config = dict(
    model='spectrogram VAE',
    dataset='struck, bounced, scraped and rolled objects made by modal synthesis',
    train_examples=78125,
    n_mels=64,
    hop_length=160,
    input='log_mel',
    win_length=512,
    bottleneck='kl',
    downsampling_factor=8,
    encoder_arch='vit',
    encoder_norm='rmsnorm',
    encoder_norm_position='pre',
    encoder_activation='squared_relu',
    encoder_mlp_ratio=4,
    encoder_head_dim=32,
    encoder_fused_qkv=False,
    encoder_bias='all',
    encoder_qk_norm=False,
    encoder_parallel_block=True,
    encoder_inner_norm=True,
    encoder_moe='top_k',
    encoder_num_experts=64,
    encoder_moe_every=2,
    encoder_expert_mlp_ratio=0.25,
    encoder_experts_per_token=2,
    encoder_shared_expert=False,
    encoder_patch_size=[8, 8],
    encoder_conv_stem=False,
    encoder_layers=10,
    encoder_width=128,
    encoder_positions='sincos',
    loss='l1',
    latent_channels=4,
    decoder_norm='batchnorm',
    decoder_activation='relu',
    decoder_widths=[64, 64, 128, 256],
    decoder_blocks_per_level=2,
    decoder_block='plain',
    decoder_attention=True,
    decoder_upsampling='nearest_conv',
    kl_weight=0.001,
    residual_init='none',
    optimizer='adamw',
    learning_rate=0.0022,
    beta1=0.9,
    beta2=0.99,
    eps=1e-08,
    max_steps=12200,
    batch_size=128,
    epochs=20.0,
    lr_schedule='cosine',
    final_lr_fraction=0,
    warmup_steps=610,
    weight_decay=0.09,
)
Rows from block 2 of the decoder, named by matrix and row number. Each number is 500 + 50 x the weight over its row's rms, rounded and kept within 0 to 999. All counts start at 0. Numbers have three digits each. After the name is the row's rms in percent of the matrix's.
# conv: 3x3 conv (decoder.mid.2.conv.weight, 256x256x3x3), inputs 120-139, a 3x3 kernel for each
conv.64 105:519465523519600475504485472530627489569545567559562524534533570495531515542587569462509481465568521556573590471472463530567561520494525539539561448402455534484472492493465466478414516562515503509513463508503432441485503504485473453457469549556404478432432488473498537474553513548604506613568487526544478509503477521538498504527506518475537517515533557512519502485512502453457455483450477554504522412401419479477503445472479482479479491471470598579553503482477459395468507506539517498489475448430505502560516580554519543445486437469511469502
conv.65 099:493482502480568453527538533516621529538379547529482507532479559529431552489442464558503475515496464516465466498535525545581558493516513486467516545469542479494532385387429484463496482478518504507511484472445495479486495424506511466470505526535455473444491362561553517539501475510533499574550544557530525559507503578496500438528541525581642586521533522476489491512537521507513494498529531507511498396363328471480510510531551495502526471476496518526540445477515501442481546518548486461491561581542518476434560540535477498539482440573391460540
conv.66 109:447437424489482463626555546420499522520516481539476530545481495474548478459396462456463416490518460575542506492492522517498494499494503486527417552556451595594425552549486520511482509478449522522516506527522531501516560442490479420487479499439385388405475429452558596599464510484482476488528501537478490458513461485567564498543517528493473482528533556508506495492503491507518498415426434549554544504507495499492486497507508501512513510452544428386476488548509451422501507482514506463431555556561525565589457467444470464446491434531535460527
conv.67 105:463489437520564401474569510522453458452478486496460463482321539573541551431293468415510435491617549444613503523511488460440456515506495522325528528552505426351485548515498535522512451427449536513527552546550485467494457464526507493523507514399512496514475465428544571545478505489478462443501538526488493470489537515503523522505511496416403376464459458472484484547547540517513501533534538489512500512503480504502514532531538486473478486495451447387451523529506566507546529487554501425501450463438509502452510499492513569575507595554531576552
conv.68 109:456501434443356341516532444499586544611530643548465525459520475495568548514580536549565507513491618513498577499531512471520532466534513472481551615538450528487559515514500509472485468458470543501487552478431555509485402471475429527467544487561511589539603564379502469465518548452512510465499504430524525512563514472523451533528519520563443360474477510513502498489489483528509503433552523519466405351447594516509508488493500484511523530537541624490435510508432480557541471471500506541480490541525371499575492534485560571555524562557518490561
conv.69 083:506530455494462487514539477505490494512492484543516581519523485524549486514541455517535516491542532470458482519538514391414431425434443520508508491517473491503496486518514506547554558616608475424444421417427458437458468476503482478472539567550512536509510529509530504501477475460437440434438457450506475537515481577486467513545558507473505444525552505472477455377397393477485468517510481487483472535519525457436476394395384448431449543594522539605477500544454503498548486477549501457503474472489543546560521481513472462487551529516485514521
conv.70 087:480534470539496505469565442463428430458483431473481556500485500509500458505526454496464521510496552489462501505510480396388414493505486530468521537487498518487531486512526521551589536583622512469484481452462453411455503545510485539498487551535492492487474503478440463471506486485460456443426402431495522521537557575492496514552545531498481452516512511477463461402407386499488473528527492531517478552535507453454446403398391444442441534617552506601484485565487521518517525498514545463486477492484513474513535455496481465494549608537476517541
conv.71 113:398449375505491429437492501405487537463378539449450499512556523587529576555526515472421502456496474450511548461546559462551552469529534492532495577545560546494549502489476493496515552519535519494461563526433518507517527519468434508481483504530519550546563500564512437518477500522495492494487478519478447576534571563542503440461477501475518606477518567485517502486492485482534510459500487470496420628519263515482485522466478520492509504529485470483465498528496566536376469477483502511461481571612522567461463540516492466558534289441464402457
conv.72 102:551505560551646480549478494494521443476402469570493570499484458528423588492540523511512484534533494586570532497485480580625656493458482523486558487391548478491480435426414462433437432427436489486489430467462556544540551494538542456466516482478497489496464459464496487509522433443507448561486425356488463497452415447508472477493489482538587577509504521510505492472496501488463446494505491495483478456469446499501514488515528500476503466458487558531564508491514515500556546580545483516528495482515450470502507596583490512549528445513516464464
conv.73 096:506583467559505494493466458504595520490568423423518424426463458484537515492548526407449433497542428505469551509495506505539540529527551475438519418478514475485520527548525494530498545572526491535521437459427501514491542477509492454488540498505525620565550585590452484457551514532434361391454461459483432487444429470440392436470513491423518489489539503496513518425437438501510514509420400517467511532525544483495514436465481491514510565548523567529504569563516519522501537546537456501477569498560525550527545469520514568530478464470471514449
conv.74 079:448424489539551475499446539498470487463490551482475431540506518543509528530491514543506477555473449576537516475461446578617581485506475499550496519551537470537486517483489519486496448421421474476456564608547489508483502542528531586599471505513527524535437446433543516496477485483498518529478495502474509485472502461499527522479470469548543536496497485482484473665701644453456467521514490539542516499480478480513480671828652492528506445424469431410459499441493501512438518558422496506442543551515439431418525532490526562536426499541473520526
conv.75 113:495504498545525452479494556462539527478472563362464527498739534569657470492624466397530500502542546464500555520464469466461476496494503558534502633485479530488474484493482477484449493524493486523514486497487529523496404463513440471486400396522515518548548574555557537507501517475456511422484572443550497450574528411513564425515504545525529516474487492504492479524511506520501489497516504553451465546507547505495499496500500484496481565597520518616471547560503500493533476446552457398494483533553497516508413464531487501583368484491445406548
conv.76 114:522503587537463523503451514548508544549607570673561592422436517498548450523554537538547517435480434408442343501508504540520498497521461483509507501517537442449433508492445508473457546537531483487511500484492516502506489492480473599517499516540502483521494522488544463470544512576550595583516523546528530510602519503462541519482526513529506492549560535538513523492499472456469457499557516501478493400472450509511499505504491492486476465516486532568524536527454465505518505473528430401438440509490429514488463517483501543527568577526605532588
conv.77 081:479578528509447484502482480509498520519582575526550498516484518531492558547541568523494489524471464508478465478445451679725682523504493514519522554541541516556502492478496465443457467438456483491482500516480493512477493518527407450463493513528455445480520519513518476480508496513487497522498487487477508501482490468512534539493499484549536534517514521512525521569580559462459463528541508498504496511518512497540497595701578514559516436413443454441493496469498518537469523557480486497455501512502481493486481515461511577546388475492489531516
conv.78 112:484476536609499532465407517523618447565481482532503511488502460524532467522520449497497493468558544465535624498517512513495491500466508527414427527416580568451530526494468552518519569535504530525519513508510489512518499402505497503493474462507480517461529478468508557505466468481503459488485482478445486505485497587436509485491513550521536546496495534524520525492507518513536535519495388441464395529538455497522526475487514472494504535570503626658549520590510535465541567442531571470557482548516515505517498534605459382503496472522451503522
conv.79 084:507566454479403512541471505516557500472527466522592529535593559476491512453516470500531493424461483456494470496518497436449460444427459504559546438512486456578506505538519483520509551598617487444480437414441508453497530533547560466493543535547436470450510580529495513477491463453439436441498505445551499523487432507496463510524532501401419415434474447486483483398409438478482451525499548433408449420378412480451472394399408463431452500531511528555502512522465546561525517483524495426513453454441520479543474463495491481571485432458526533529
conv.80 111:501492496526410517503507542611469516581484538518415543459524465531566534532498489476496550443538496531540500504514466498520506512519490519583439555676487525551442471517455485512467497502431548578480542549434503507472523538634414472545550501535432551552545562494512390569519586568500536578514518529540477493518527524564632444546520489549510481554493500491518472507531492516523485499567503570521455521499502498513483502519501478481476526606515549560468541545500452386461393388496455420461440516558411526584407434513577354435543433524586371446
conv.81 088:517456509489554495440542442492511487507461438494411462443471482406475449404500432459438545479458606439448567565575568408385407498489479472456496495431476512486531483498496523552562506554572508467532534501549547511552503440388579569496491462427549551567486517544480484535537533516543533478566547535489482473572564538496461431552546546492458480521502517465459464429404419544542549490503471491526529474477501483442478419350400502453483527565544488536484516566500482449510490419524543470540500526559506469556473425596508477454582614494531515455
conv.82 114:533431483530496519530510466503445535441514458509569469437351371521425403550424590567600547475518498475532569483509511501505525506448453504383498427457426480462522506518529539543522545536544457470481537526532521520537537496503552505549498360495505485469523501545428416429553498550536507501502492439538490505435466474531559535492537551490540518518541497483482486493496507499496496658635616480455477533556507479497491509516517511506500459511396444466471460501475454494444488494477570527569505566561527557530501573541514581553558530523521486404
conv.83 114:479460512512544442511482635471380499444383561561548539518536535472521543464516498503501527540576637559526425473510529482506499487537522484461507541554527475493482470495536515498547486468514541500467529509449479488461471468521406439557545552442532482465526368403549489501433514511462505521457479552505409474547522510549509534546541548504526503495530581505509496537539495516508523397445466441430414469463465527508501519511493493488491454420522515444512563501509516482515446472497490481477524512532552509581542551511491492458475459542536511494
conv.84 085:500437520553494470462490499504495486413529514474539494535507553558489532522451508513450471493419462534495494516485475591597576547540543444483442498441473502462445464441427470449442433398391483477476493497494522535528461514519436486504458487501473496486545562546587568570508477482561568579611572574581594569505537527536557523486469482599576607555546564523506516581579581520509526474496543514517515431435474496507498586629583526553528470449462482454487533466520435450455460464417476484485556556566512481469578552562413400413347407405452449454
conv.85 102:495547480546469515518504478506447525493524481499471474446340409471309427357407450451446514548558510512541488501449487496475448478466449512418467554459503438526526453421487508449505498543552517454506567453558578534569492426417535516476514415487491408477506582563540485484527494521543561488508511460595531542478520505472456494533528552558485521492464478481460487539485524540511541620603611524480515463486544491491467552523496533519504485490469333449402504520506477489448497452416503505513516442477545499531454471470583647561496591483569567518
conv.86 103:504498507468241536518500557522438508528534605510491573439458502460461461433476516465352522479392551506466554543489517503466497502519489502488457537612399529508528521515542482474522462481528500481489487482488513460498535480480587472468540452524522573525443576497483455501494484515520511521484481457429512499410464423451494482490421485404145403502436485515492513506489484500489495579512480569512531521514565509509496480502462493506498465535425400501434462513490504482503509512519550468523516552496486504523487582540578504502531609517545532598
conv.87 082:575554526471548556544568447521538499498415412464421486484525512456516489479547485464505500448507507438452490567584556360363391507494494519474524508456489536497534495513502530556547541594582491460506425404460479448499517472445566503518540524537544595570508512534454481507560521530513496502527521521492481527566542563448450452558574546480488470515540502471475482359365380515513516494489492455487503434450466468435491318294351464430465535564529508522471522530480465449495450421520498451520458495481502513521465503537508462459558500461502481466
conv.88 093:495498505489534414512506521510510469448447508415479441521510479516483554540522456523494425527519421522556415518559540546655646466515512528520522467465555488500504441470450461490462483493458456458450423488435541549528546543591511463548524508544538506614474442522482427518495462449506492567485478479495471505475447492496499477498512503533580583493517539471491479481547534464485471474450418462450424459420424446482492499565576475502532464424478532456533529406510482496463461552440491492483429531487489489488520550530519437511495366516450366468
conv.89 088:533496492450469549538498451453505459483392440410451474484544526448517512482570458520520502477490459479485499490557482440527471470512487500522529453477484488499531504532515504540510534578557489418438437403459553511522510456511527453501503463545459498483546483562531459503517519486546512552575555549553474534510447530532521539526552510496562510499549480476495449375421431532552513538444429555546556485469431470403493379351467489460529513508502528525516539521495495492490475435534504449562461514471472511479405473509492510519552448491579533595
conv.90 095:520508509590354477601548559559480521555545563555461496506473437498470479481404417544577499490520457492490377487521446513534469474490444482435531524497590546429526517531520477502498507529519539478489556483486538464497460429470514462504598530575572536527618589536598438466493444447491497492550484564502511506482479503442437437525521483553530456510490496511512467488491434506519440427426558497487540469561504515479504529457491511448488512540525520571505536521495550531484549519517518464550465530481471465493451466452576477562596492541565517597
conv.91 106:482496523529570570487565463447479442512532448522486522434381460485508484492358532427435418486545552430496537505511522461410456516501505463458489429550548468555507487484506481490527513544540518509518503523522511504540545530555510468512416449381602512516503514464481494490553517510511479472514527505510514539483496496469521479475487476410407412488486498517502509494499498537531541446395415454436463613576601512518521491498488505511504470518480495521488461524505508573519474482491531555561604608575572578530431496481511503530596656530532589591
conv.92 094:527474500453521505490495512559456478551530403518453498455476593477513464473460485477464524553497562531431525508571540475523466483516511449585590425679561465542528501521509494513523509548545485499436522545449477464442443476431420381444550526423540593597564529652570474493520577569437472520539536588503477526440444569468533508502525503442546526505506542480516463482533485512551507489450449515516541548510492513489493519508521505491492530541538517531539572530561513499528497472534495507481475506577403458497455455514518473432619515529559497476
conv.93 094:515488425548407459509501509568565599450594469529544391536478492477476518455496484450470548389412478499496496501483459506465460464456428536498542497434472538489526508526528474488492523539541558481550485400450524469517442551478524585514564540508495517468500657532519503438588539505536520484510538513465508473510487482574543557546490508512413497504471514471464444404385374485462428479552558469464554471489557468411483401370419497453491485527445499570502505535467539459502471418484488428514429466422505443520516463496498531482441517405511583517
conv.94 098:453537456610363414480496583513440527501559603558500663474470539446523504493488493569512514595524560662588538499531486535557442469537529499514489359555424445453448529489511511496515560500513499499476529454462529477489446497556473541525458554511512517474471494417512398448464418493479534472430423512469541403507482521482527598562527481605462384511439469491486465517496490488480483508508487507463472509496484515496490542507510495497490441507462512520493525483464471522497563480561537490505541531534481517572577451526570491558537515587552458577
conv.95 080:473463509518601473461497515510502501466472526513509471529498504527544504504516528502486471533497478524493489512498517489500508508519524486501479515534549493519501486462474517503492449426425496551508598709584458515464488495507522523555462466469549535543481463472513497471506505504546539556536530545497512481521539541513494492497503532538556544469480478486489498710806718489488486517521509531548503474478471497543497690976705496529501469435485412381439485438496487546446505602440512579475541550534495471436544541504474475490474472534443433481
conv.96 093:492542515508408379489486475456478416509534564549498511489533513493536455474526428505434522534438460527451489596485506593515479542493516443481468462426459427466476479419496517427529454378458496479517511420481477450496535522536449533426525527487538455428448536493540495464503481505472540460527533505562578557487545528532507561506500494596513499470445475530499511582524536489451499510503520512473497471469488506497484583559510488495477405440445400477412426474462460523490584518529475486494588453526506481505551520573446546491364581466442554503
conv.97 104:491459485440534451477580484507545501486536483503487465561501540509594512430472516503452517499476454502468500488473510477442484529478520465496486397537481413529457413392399465488490528492543528542547578614590528550536535451454500472468509401283491520502526551521457437459525498513500476441486523513534496503505489514529480526511514486465472452505506479482466477528535541525503518494523532493491471503502505484484481525542530498491496472466478405420445501494509603599602460519492502530540475457497546458558481470486515527508563586532517532495
conv.98 114:543486508512481406492503446429532363539675579562679565543461530468456448509488477443460525507478527515479559456521475460525500453526541518548517465487483535493530478519485484524500500534494518484497522512487530510471557479495525339479513420571557425500503438553443471524477484515501505546437574505570439475596504545513508488503506530445517493532589545510513521492514511494511507580439495531449475453489495496494501487487503479482498497549393495503385545542487475606502502534517486532482550489536506527541514533585471441476535402499563474463
conv.99 109:487488469496569396515530534541533476557575540509468406446429444463440464473466470498525567560389572550423523464472484490497505478525517526519515499235524465316495563504540469404415507515552533485511497481480536502510459504433536495463589473517505511536495513546482479468546544512470538401478449383475424436498486415454497464538531494471496498478493507493484475477498470506508486491503505547529520502485447514490503493484476508495494501517459545743631448508485534535454600588470521471495515490485587513578504462492500519493442469445468481489
conv.100 099:463499488515466452540458501421542523358481523486482523528586580450606513469564512542532548511488366576435382569542544504477492514497534440494464466572447410504470475502447454504494500518489500494465498539502497492496503506453490449469513575467420483505528376472560473471487520474510515447484539491469479519494457554545542538483434443477477447533483518507503489541565540497475456591560619607538540557492539497491506507541597466482521481407484519332468535330493489480524491511518504521492515444491434505495493427430440480541467554549437516524
conv.101 113:423438533505562460491474450558543599548531525500471383530487572547531534622615554427545531499485547475483489514510514508487494507525482511491559480450483538529513512509494496483467498514487505472507476465515537458534477490437391335361422525558554532587539552570500427460429454443359443436437542433535615520518496444421431387492523509481389427578499527532506513464506500466489454573575545442394376431470571505485496473483500495488498491504472503518440476452421480476450523538499572484513475492429551473545458467495550568555489429490503431580
conv.102 107:542557599444544447506498545557609537551506552432358437372465508491498467542477517490548494519559487534477450498536543404411450530533523486506532508511457526558460501521485536572531494509455510501510497513506445457480443395430573520562446550527513489514501488491477450470509521538462462521419472479480426443477506495546453491488502490463469466473485526464480483507537539479484486470440500497441481520458525471481529503526522459448462538571512549488397528536481539504497555526520477468527530547538526513527439520442495441503492460458436432464
conv.103 110:493430441463450384527433395526528499474455474557447476443460432499457429480473450434399399514454449544564530483522551468504523462481530468492479470459443467500501437512513494526520508511480495510482526548513514528511644621501538448437543479463499451505540458509530433515546505513510494509540544537577499523595526570494458380452503487486516486472521526484512499487512507507534530677577428473448382442410150481490482506499504509503502548557548440426439564498514423528421452513446445500467436485467520502531543531609508499479591462495516501448
conv.104 092:502542530495477587517562523466475487498541521569570554477449461501453495492449492508527512496561536492496487459471474463485496507513517472479490488487473485473490497534543510554551547611575482485514454479497452463486509534551548545565484521520498493484460479440531505476474481476450457467431437461500419485449419499452433475452471462444461444477508503531534537449474473460471481492475478542517516562555557515507537439463460453440472528581504575647509529547451581582582501517548498499530494497480517524499577577562462486473549579509478533460
conv.105 107:503552488380492565484576462491422462562556522464467333444427330514432420590506501549497537496455509606523493552582573525579580526517531375450441395471451395526517571539544543513505542513494471425423459486457504518464588602573540512537455485527533500493465505413421396421582507519521424522489406480457399414561529486499543520490488492484500533510497522506488493495493510487499493505500515504473528505474476500514506492532515484520516456447432561555557478411447581499548474484456537475511507485468484500447510543514465628547438539496412469456
conv.106 081:431459503523558448485485524519499509483541566521535476519473497518473491517489515534496508524456474544497502509462480573588577513488494510492496530470535515513507497466466487464462447413416468487473566625556503538502498510495527549543483487484537518545505509506526504496493483492519529536540515530476497465498516481517528509482480490550555558508511512491488499667692652482469484515527506523538504502499493483534483684935639509560505443422466429397458478434486471536451471556411500565471543537546489475460525522493484505483422485499449498486
conv.107 094:480463420521429557477506441481517599528506542487502605491529553486503486464418496505487515626521595586532592483520508476487501441467497475483497491501468485455484531509528516436521465467537518499507493416493472463482539488487541527459566526410515432448475564507451466492488466557472476486473467485529507585475540587527458615528491513543425477532412515484481465404362424417424428510463438557559515535573492502465458454386435440417431389489475382527463477563514489478378556518454490455442533535466507514476482478575487473538426485517533447570
conv.108 113:469502520436622563519504524471460565525520520442515551468492495560480516522482520405464444481467441400461470536496459543492473495477443533678414610593448520617408482520456498516473512535484492521511464489501505516521635432574531404433514389604386494467443492508433484456499476497517487474519510480537481495575495496553496544514473486534511507507476459496488483510511501528519492547494527548498478549510383505505482518498498504485474517601480503650501529638475420478480465491535412449543499542480518534441436430488506317506495385468585406545
conv.109 101:508551502430621408483554532536554564502558514495495480497270578488491432450380458383514436510570490427492525479523523441400410496510490489341491460575502584490615470460475569569571502534525521511497544549535471486484514501417454441485480476476465468537549554554446471470535573588517508490496550522560604561514551604488504496484508514438464430481485493471468469526536512538537540505506519453452449566542533473466462535543530499511500582594560488494472522525532503501465502488495501507534467496502567558564463479539547566482545575582538554586
conv.110 091:520515490544320578485452480486511540542634558509521558509482490453543434498546540410440445445486495493467484488473467486424485527508506502534449488603444504540511500529517515547527543581568512498503498538520495485498556576504523520479471512432507544470470569431505521435480481467476451487480427490502454549463468543541593539475437458445433425491399466508501490503526495494494481453455499500488496550543562477480484480529480456479461537596499540566476507527462526552538494502517528548523468436460452441494486487464500509505575677469533562498
conv.111 106:579488449551560504468533474560445543510523532467543501468413425493468470463489497463456501487486567458436470450454504532530557510531508448458472544567525520638553496503476503494443526508480456479448488506507528505497541469461544473521571585610450421445550540612477419507548552549506569520463504514533505487494492460483572499438387493500487532495489517490481515477489511503486503555499468574545536344396395466487462465494479510515492510461446534537534523568607597498559496430480477444507495485563488571533528505515568469569501475424513526470
conv.112 097:522501511440677388575508548504470481487454523532492551581474561507468517423486489534499473513473463523506493484492501490485534495489519563538536487392526480464472394374383466449432489463461509505504553644583585618585533476527552479556498493505499462483517494530501511464486475451512474536573561566554497547493439504550457442488511488532623557530620547492488484512568553516533509436450443503535474448531450484464493516545577494482519489448476536461509519469531538549544477541464521606524494517525513472519492570569497480487518436495502443503
conv.113 109:424560426489597541534437602540514500474495521505519522555548587475493467422438439470489550557520534554548480502513481482488510508490505533518580557452557476356396507498493528500505500473486461517506488529517502542526459365477523454492521595480537479505533523499512555484474499531473471510550529565503535576528529573431420491543587574491543501483541532464504486495520513516520515398389395485518442490592509487478516512492522508502499576533489550592493567573532497548506499553560540512525517501525491510532535489547422387506484550558428549455
conv.114 083:468514496519535452464445507512510518455529536524549488532469508564505525522466501500458478552464493548487511499453487549541533537519516536487500573513542525490493495474472498474485461435427503531509566623554450487464500514480509536514474486475532505536481493487537497500517494500514514517506506512509534476489537480514531508506500510530521531498486492517505507707735679476465477490500469518537488524522511500557500688999646497544500449422466420400444492450497488562446522596473483546457530530545505491471517516489495540511424511517457514493
conv.115 080:453415502445431571522501534461424486486491522483484459537518536572477571554474484506450489520430500535488499465427462593599625508490507442465437485443456441457412504485475453423431478436441471481474486526524485531522479505474503510505509535500452496505563546541564510536479453472450445460450442450491539446485496399529556533490465490495473516508500536515521546536538567466461500472497485512529531524493517504539508529618563519572535445427435449413465492431457514512469427491422481494466483480493506498503434466441456502465378423444486496465
conv.116 100:495555436497361495473400423540591510497460466518497493498503584527584465522416540440553451547656484461565524527505460482424404505512520517417543445563518478420533522539498533565548519526478489511513485496478478466454479529521537445480558543518473540394454461384488521467487507492486512487432470418444463518480478550485526453508509495419393331510519501460478475503525502472486454486477489483443496562529527474481500489505506447457464569614515533524463539572509493508528563545538515478520475385438596600530526485514538549529542549534521549512
conv.117 076:518520511548595502487475541494479508472505513528532496520496516548546528515486519501408435559464469566494505466458464518516507552549539462472475517518543469507488493451464501461465443408406516543513574619562488503481467516511468537543453491494492501489480490480543519508485491500530540548522518534514540504483503496507503505477483493530528527483464466523511519679720682491491507489505503539545511479462472500557513682815680522566528433407441403373419475420490479523422506579431515551488546524529488454423559555532454481499401442507428435481
conv.118 101:526557550534431463521566475501550467511453594540552497415410441455406468441437467511501501546474513567542549533507489532558479538528488472515539420492427422489473472481499494492514480516515482421477511432444516432483611558552606574531501557511546477504373408426517483491551482486507518510515533480429504525463479563548536536510479489523507477502495461556506500546511486506482459435417432525449500502478509502491492536517493502474485492535507477600500455518503530476547540427539509421502533526485606525561499492502536523590521428530517473594
conv.119 106:500479537457585464502519552474524515474480458490496517509364482572432487474284470498574482484532493468566509508521530469445479509527534526506461469434500492526489484447459546510499482492474541531532540548547502503516466481536456440467495460477538510502535533557495563565493488458517499502530552559517511499577578584491500450463481470463487475528517537517503515533527527554552560510503500530504492482472465517507511512515510492505486583545600445447452517494514514496509450409466517503553502539513550495507471499470451497502525564466515512510
conv.120 109:482419497512353535578466464466376430548513435490619409512610567441453575501519520589507582439432500492470540515521474503507507478490464533533495433475436524498483527535525494516479528523507464464459450418419447445458464533531412490403547564614413507493515578522420476424467499484584564598485483395496530573503464514480524598491497468468514477527533481509518513471457456485477482498478491480433468536621584486490492464473476496470511496483474516546581459457450434521475458560511488476516491456477596595519499532429457360481544436431481463515
conv.121 081:493527500512540497472523516506497495483513525500478461525491548518523545521522554532508481485475448500478460497499488604642614475480474516512503544544519531553510494475478470461460446436429482505470514586517500537489524504549493497536503507520483473505525533530526493503511493510514515540500482496490495491464470462524517521517537524534558542445465466505530511616673616470474473470493467482496469506502499499554509671905678507559514442411445435415460448406455488542450530594462513563489510522502460472443501514480525511525449430519519483521
conv.122 091:501391476517486545549449506468488491491442541478500527458484482502417517476416457445480527422477500455539489464438498571606671460435495401472451412445483389428458464475445432408403507469444458502475436539506536644574489475488523490520499478498596583596560547562536535571478421446495440510541466485508491442539514436523527475496476499518520572484506539524520538477500535469476494458487453462498492479461477499524508463546519491546528432388438520450535516421488498490509466519499503534524482512533461547529428562503468442483482355489538460468
conv.123 109:481491499601469540481482505514545426542632584426566489457559548496498514457490491443503442516577544509506509555507524508502487521514530503528495541580549534543446510493498456477497467485487493449466507469448488493503486616599428477518565528410477469544492551548488495466431497555542510554560563604479555517519532562457483564549517566536541527483502495509509510512503499497514537559469376502410371552479444480516498475476487484521507515509504579513548534522545532458479516327490547418474580528522519502553568482556493511427588568603463445424
conv.124 106:488506439515443543449468492495485427532477516517461497563545592534400597510460530530241484561352585511492560462487509462501485510520508525439464576434438557524451516518556518488531536505548540472493497468486556526520550546521571481424393485469470409430477529497481378452505562499454518534449507527505550468520576408533462537490479481476445443511507460500481489465483522458482459534537463516516495503480513516475477493471495503474491431501495451561480488558539502469501535476552478472534420424424530429532425477574484365458498316480523401573
conv.125 106:458502470555446507518502544531552532508484519537455532451524408490527485451495448546520624419466419469480473521464533505475550473437495510521485559582499518456462525578536526517508566550556509520499463552517462547525407494499401454448468528503482553517578671511525529504488491527530460566452396523532529489554496418420498440474432504487414573515491530494467504495476529502473503550618535479499514557496535499519484456525493469523493588504559579464526516478475479426496466473533474488485259474462299472423342499497479505453457521459462544492
conv.126 080:480418476542415561513481563462464490413557517452535455533405562539321518511305477552432503555373527572443557528479482582572523531503472478577468513465495511529488488455475488447464461410438485451470568526550574559561450552493496586543455505498441462463513546530541520526512481474540582537560573559529537479433508424507539511504449489582536568554507548523495518604579575527503528527526555565538556472457476493534485610665569539573535438435461437457474474471517469452392480415368519470472581547581535488522555504578431465431330492407436497463
conv.127 115:446578511448517481467531520527514501533599503497551507516629453499536493482433587494518513500494468495482491513508535518524530475498490496480482520551427523577596460475446555570540463483471499530505510492497466454467345283341547494534482566537568616551519499504485480524465542537440485558501503541507496512488518441547553562461499468467460478528503557519532522500494498471469457528538547387342405549531553509517516504510509482501484525509574485452521483491458500551448524551495495525527441435426499564564496499501483440473540518569529496464
conv.128 079:542550485485419563546519472487498464519505477534463548510544487468495493452504481483518524464516551467475487495536480402421432456443454498535498445493436469524488492529519494534538560630645507439494429394433526464516482484537521454481495493522491522478509527516521506509499494467438445444522530494528460518501423524530461546519546493412419390523542497502484483395393412525528506530495501504484524543500517481417483394395408497447495514540499529569494519540469515456538471399542521419548469458468535552559472439528488473537553456534505479519
conv.129 107:547606543490484443535489517477522417583529590574494462472411456472428435469479459516509431529512431502408387491554534446436444471491503507498477480499490477473512531509511545517537504513537529454473514481490482505508503465534565492603501457533426478394590505504569367455476432394485460443522550538519472446506528567474468450525486462527484479543554520488489465501515500514528518540487518509452509481455501498466494517469510500487504505542520466510453503473456552537488531486465494529488574506548553557546468434452505431493480500554484527528
conv.130 102:529453597573506493538537547552552595514600564460613535487644551549559589508577514480507529416475512532593533514529522514521540492509521476596520496534481535543489502524541502529531511522531417391337472506435519544507633677656428476512523543564559648660512565554462453443449458458460459507522495527422413475507444437442428454474474453536567545523536526451466448459488446525531513577596542554516514464469481468480464449478435509516507510546492556620531543540492434439430495480511507480470510536531457486509391506429544506572479493440504551463
conv.131 094:507448494527641395511534444568500516554467497505467493579554562549531519495499535527513549484540525468544520510523543506522534514530532536648509559559542535587522533535530556558525594582561504531494523607553494548506538499485495385468514554472452443424458541470453518485489501481542531575555553587501544588557537597447493528489513505523577543505542516471489483519549540523530516543538514505497432569568483485496487528553545507522511608598597577567551580582549464530488443541499442531453477530518537488494555568566579520532606465484504506464
conv.132 097:478474552514407445494539530537487503527500521490387583544569497508505479545553580516437504420295438359351459481498455520529475444478428488506457508462482501481443510495526503473508486463495467452422416367375579488498578572525553557574468487498533483530530518533551481543427455391523612494481493447565542540467491445509509481497501494533508506519489474469463443451439419496499474534479479497471451533469485496485462504464438510475475465480488441491502414409434478444436480430452472396441508478500449384432539419486503509558430448571401500483
conv.133 114:402482433435469399486562531558523531572538571532426567564556524468587508370511425559522566530476505456372460541520525487503489493480484437505471483551474486522463486471487530532550523497501472516489466512492499563545547497493493402371506520448422419412434507458521445460552555578566556529488475439472503505490495480550537555455453427544501481468418483513516514508521504489493483553520522519485492405330384506510502493516506494503478464514512485539464522564554560568555498514487451501467501474457594565557465410454520523495533465472616604620
conv.134 085:490521472510432557490503511519500498534595498571521538465497469475510488508489484473491517436479563455435498467455479419430467456445454455496500471475420486500460503522532510531538563608616477446520434440449471448500532575488594604491488540422537537484469540453466474442514517461493492480487505454486486519471477496481483495486443477438357450516435523518490508415440421480462475521541502504500495521523552467438499429441431456444455507569484527605490485542437514480542490457541500420519463473505496414529504482548482491467508601396468511421
conv.135 101:459626506524176631529517523535480526592503540544414516458398463430373459441434502461518470532471452500479489504493495528518506506497474511544515438604397464526369478494499499499512497526531534511482505524479467456433528641521520519438500573458473507466448543460482442349587480553517489475541489422432490468483522530488539489489467486470371481492454528506486483511490495467465449481422471504424504486494520491500486507551502486498473503502469421458433468491492490475423528489514547505485426521501400500534415514488524499502514438516565461573
conv.136 109:527472656534504492504495481474340449548529515445499386526639462514483607573514576521593528450548552476583554533528496515503520515514509487517394488472571500358465571556513514511487465495451455457433464496482475492481447521469541546554510517516526526544482532489490526483512548502583575532487476507489459480490437451505502532407393380501521500484527505482491484471505488485492478499505551531540546511524484480481496461483485476484494507474485583593538546570490512487501472498533521516566539536483388418365422415359392430436552570524555664537